From a checkpoint of a small image captioner: 64-pixel images.
Rows from block 7 of the text decoder, named by matrix and row number. Rows with one number belong to one attention dimension. Each number is 500 + 50 x the weight over the matrix's rms, rounded and kept within 0 to 999. All counts start at 0. Numbers have three digits each.
# v: attention value (decoder.blocks.7.attn.v.weight, 256x256), inputs 0-85
# proj: attention output (decoder.blocks.7.attn.proj.weight, 256x256, transposed), outputs 0-85
v.237:471524509434568558592434486526499441561473451587523524419543412580472532603546499522505422540484491523667531490440470472474589445404500535601521471409430505492380460525437520458599393448511532481420476490504472538532533546428521392494497465489612477514526596
v.238:598417526474534500503405469506543410504490519532501579595542411467532501429470452540439458578533527483457540549529424474426506449517500458458428412406448480564500521345406506466460479568424471403533511498514473558505427434561535503429529424426500478469483517
v.239:461498364487427539521498561495421437512451481527438488498489464404491449469517498509498522446444468515383408471475404495481448402519482560551506567452444502490473509440495520436514558505477564446413443475515487493398431477447505534626469434507437508462414414
v.240:491504512448523495563520427493529522531462511456428597431474499505573461576587449529559461537456463465403497409476543541551478535445480481504510574513423497412451496534510434461554491460478491544507473482503580471493509474551405530528513537509478470526511502
v.241:577461398468512558379555533498452423414479514458609489449516515525479526565507453452376516472609596458493488489419553529497619493596447553451545493511565420462485533464490483429508418539490505392424495407543454544590522515555402541459496590558590509470511416
v.242:549556533597535536537449510468540613521453471557533557453443526474490516501514470476444516502562579570517491521498474443461509496550529441420424518505508453568486498479498574436544477501438398451545515535482445463403560451376435435563551481493476487412540471
v.243:491448537440509525584535531340461551513588593512467600475474513464523481503578427422558486529546466507472483512485530502531467491507572513518475505435573473480434509516433566471530444619473526455412562513610503457489600552522499435447545495532382478536465473
v.244:471481489539497462513433532533514517456438451402418399516519536489518545569567568522511521558505530431493509540525442438542426477492455455504457464491623525546533573502467505552493513502476584482451530403465524444458395503460505536383469656456505482459564511
v.245:525479461554457475516463453562617488556564605499443484384487530640566471500486424438467515558601505629502440594451393493503528499540518461531495529583431487464511531524511564478508450470510622499444464477425430556451550515504484549425491554417520558419515445
v.246:464480493536437411575562513624552526550492466528440529539493539477427464462526570478486504504502482441541446503460496537480524505543495533506546486579395458544487605530547483480536516413498429520560530456553525467560527521459487469520494522540554505531485491
v.247:485494422506501474491513532530459487500447462497353509621404494580525420563539476463442514502486540548440426497566480502492510585530482455475521559442469455515477481394411464590483495474511576553476422484546457469425475449464428422460421474429478508492486471
v.248:531430458618527454439538514528568499554460542456496433503578559541561477532511430490497436463519524507531540555557527555470454423466466479491502523587498452512499500430541477434418454460513549403448553434490542468494530495538513590433536488569489435535381513
v.249:472489489505508463510423463557508526522427535559598481465433467414538569502381467436535441495474492467525458462507530429536492466556529509575547518490529574442539503623372555453592447539493496505519490415501543560542633491477457446529388482498606414565477488
v.250:532538533508420516521510441483485493544517520531611513514454516497504553555513453468455539561501465509536481477526537498506550555494471490519498519516523425483524454505571523516524571488411464492533574438562589510541484532476559569530472489546575519591481501
v.251:422503630513438480444462455455517527529446402519566434568400450473544403473598554556505512492571545567521477495584539481477547514479426502455486514501518581588538462465555502535499505484492472497513470469497437402609513503505507515549519511491443403485489468
v.252:461531443420572490503506477424544486588439495424483508540548539516526486495635589530528508499624545499449458529535352549552501554566509474440559474400517470536517384503490474523490505522441565529533415515445540564548522554495508487418475474444374501440506422
proj.237:541630523529429515579606593516573482423470474555445430516498490526508535487512480384461474542444578576400503501404516464448422485453572437478528454500427491449601558540554493515520555494462360471518537536496562529575481542550455468463480485429419528471529493
proj.238:504452476415546508524409437456549524493559469508517516382509528464548468460502493489480414423496469502576488457456541560407525386488534565502520442550503464606549481442483509516523425529568450472440468438556450436478564491576528425442436491564483543499523395
proj.239:444480487489534527525467418472526595516498471428467510520503404448497452474444517520414456536537374509591434528446479426455455494588483465413582496481456459496535594473642456544468456449527438581464511522504457508483481533513542522468493460520430541507498520
proj.240:476513448516545447557420459442522504491510438535521508545486511454489431580408489468378540463533499553420558470604548526486554494590554503465575506481569439505552431520576510499500492545535527499425427521441555521454509422443565512450564431538512521502494524
proj.241:515521456310504472533396471623622407445473533456494507468596485494538549495451499542547554548448462493499546500612498588395503549554469510470496499482457472544542455487478508544469583503431509480562506561581488474438514507531460535438528555521520454522417474
proj.242:480509434465556474463427452493525508522472577416559419582549539444500550423581566453454545479406472492539525486539615561571479643466550545450513440460478458501491531493390448435518521464516527436496524546515501557431447517497494508496535499510472561509535524
proj.243:449544410492385443409440516466453559498586470497495490447447506568465402504459524452547574516526473442528548510531517495456568555481463589491475533493484408509450492494502524460474512430497491484498414417463497520596427456530487495467496378648529446590476467
proj.244:509408378398493501418529435492529493529564458492474496595497454575423574519497434440584481556441539540485533527570518456632546500524443454507531565541405526546439403521506461458495576533444579482484450534483484524517514429492495503547517544600536488591448352
proj.245:517588576457549550420510488460440508440574467513509443493562445545463479521497569534462564405498517475553540490512412563372564493505500622527538489531415581428478471517495564535561422437437496493425416459526491497536415479461537563516570466495494594575575449
proj.246:488566484604530492486527400519432498441486592463434473511473554482512490478593439439430576499560460531507480477504512487521520510526492470482492464499545528470500470535456407554490434417429440501555497557549423562547376479513489442419514502539494482456468581
proj.247:566447456492505522523503576477497455562544607497428413524551566563459519484388537502445517490532451616472438526490511527508630434522407507416405537523528465461577516516502545503489398598409438475530415491483520490450413447497509451550546549553512521458519518
proj.248:526449458425523586503516458499472587486447557557529500518486499527443444577535510496477467537512528436424507507531472509552485568500460473586479472496471439469515413550602496529509538570459536439533455481533534474506571512503457454473500446486502473509464447
proj.249:514404481608460534487436435519491485483461479565495503490520508468431514528454542483478546569466541556551502498437466502542567440465536583451461496526547537526538513436550474588492467537530515602475549542416473523556516394486406538506516480483525547574575531
proj.250:500477500415512555422445390502556551517524516485504522418529505473470540487538493516538593435477486469440485493431459496523575400361425474471525616587453502518557603459485560509528619449474478467502498418504490416429487539407489456574495469456429471471427464
proj.251:545561506464535570528444507424521511529542461447479519561488439564586496508524476475436581524542526503532473555506462484424528504479471454507441528546503513537477505421471518432515503558508447559464478566492507410414476533491565465496639518488560447460497567
proj.252:448555557377429554444346431502501461491556538389517511598487420471454486485539497494465531461456551474476571552501611456566454558436408531428409604515460554448515398467505564478520481449533540516537518535642502515542576480535547494540456490474491560410521482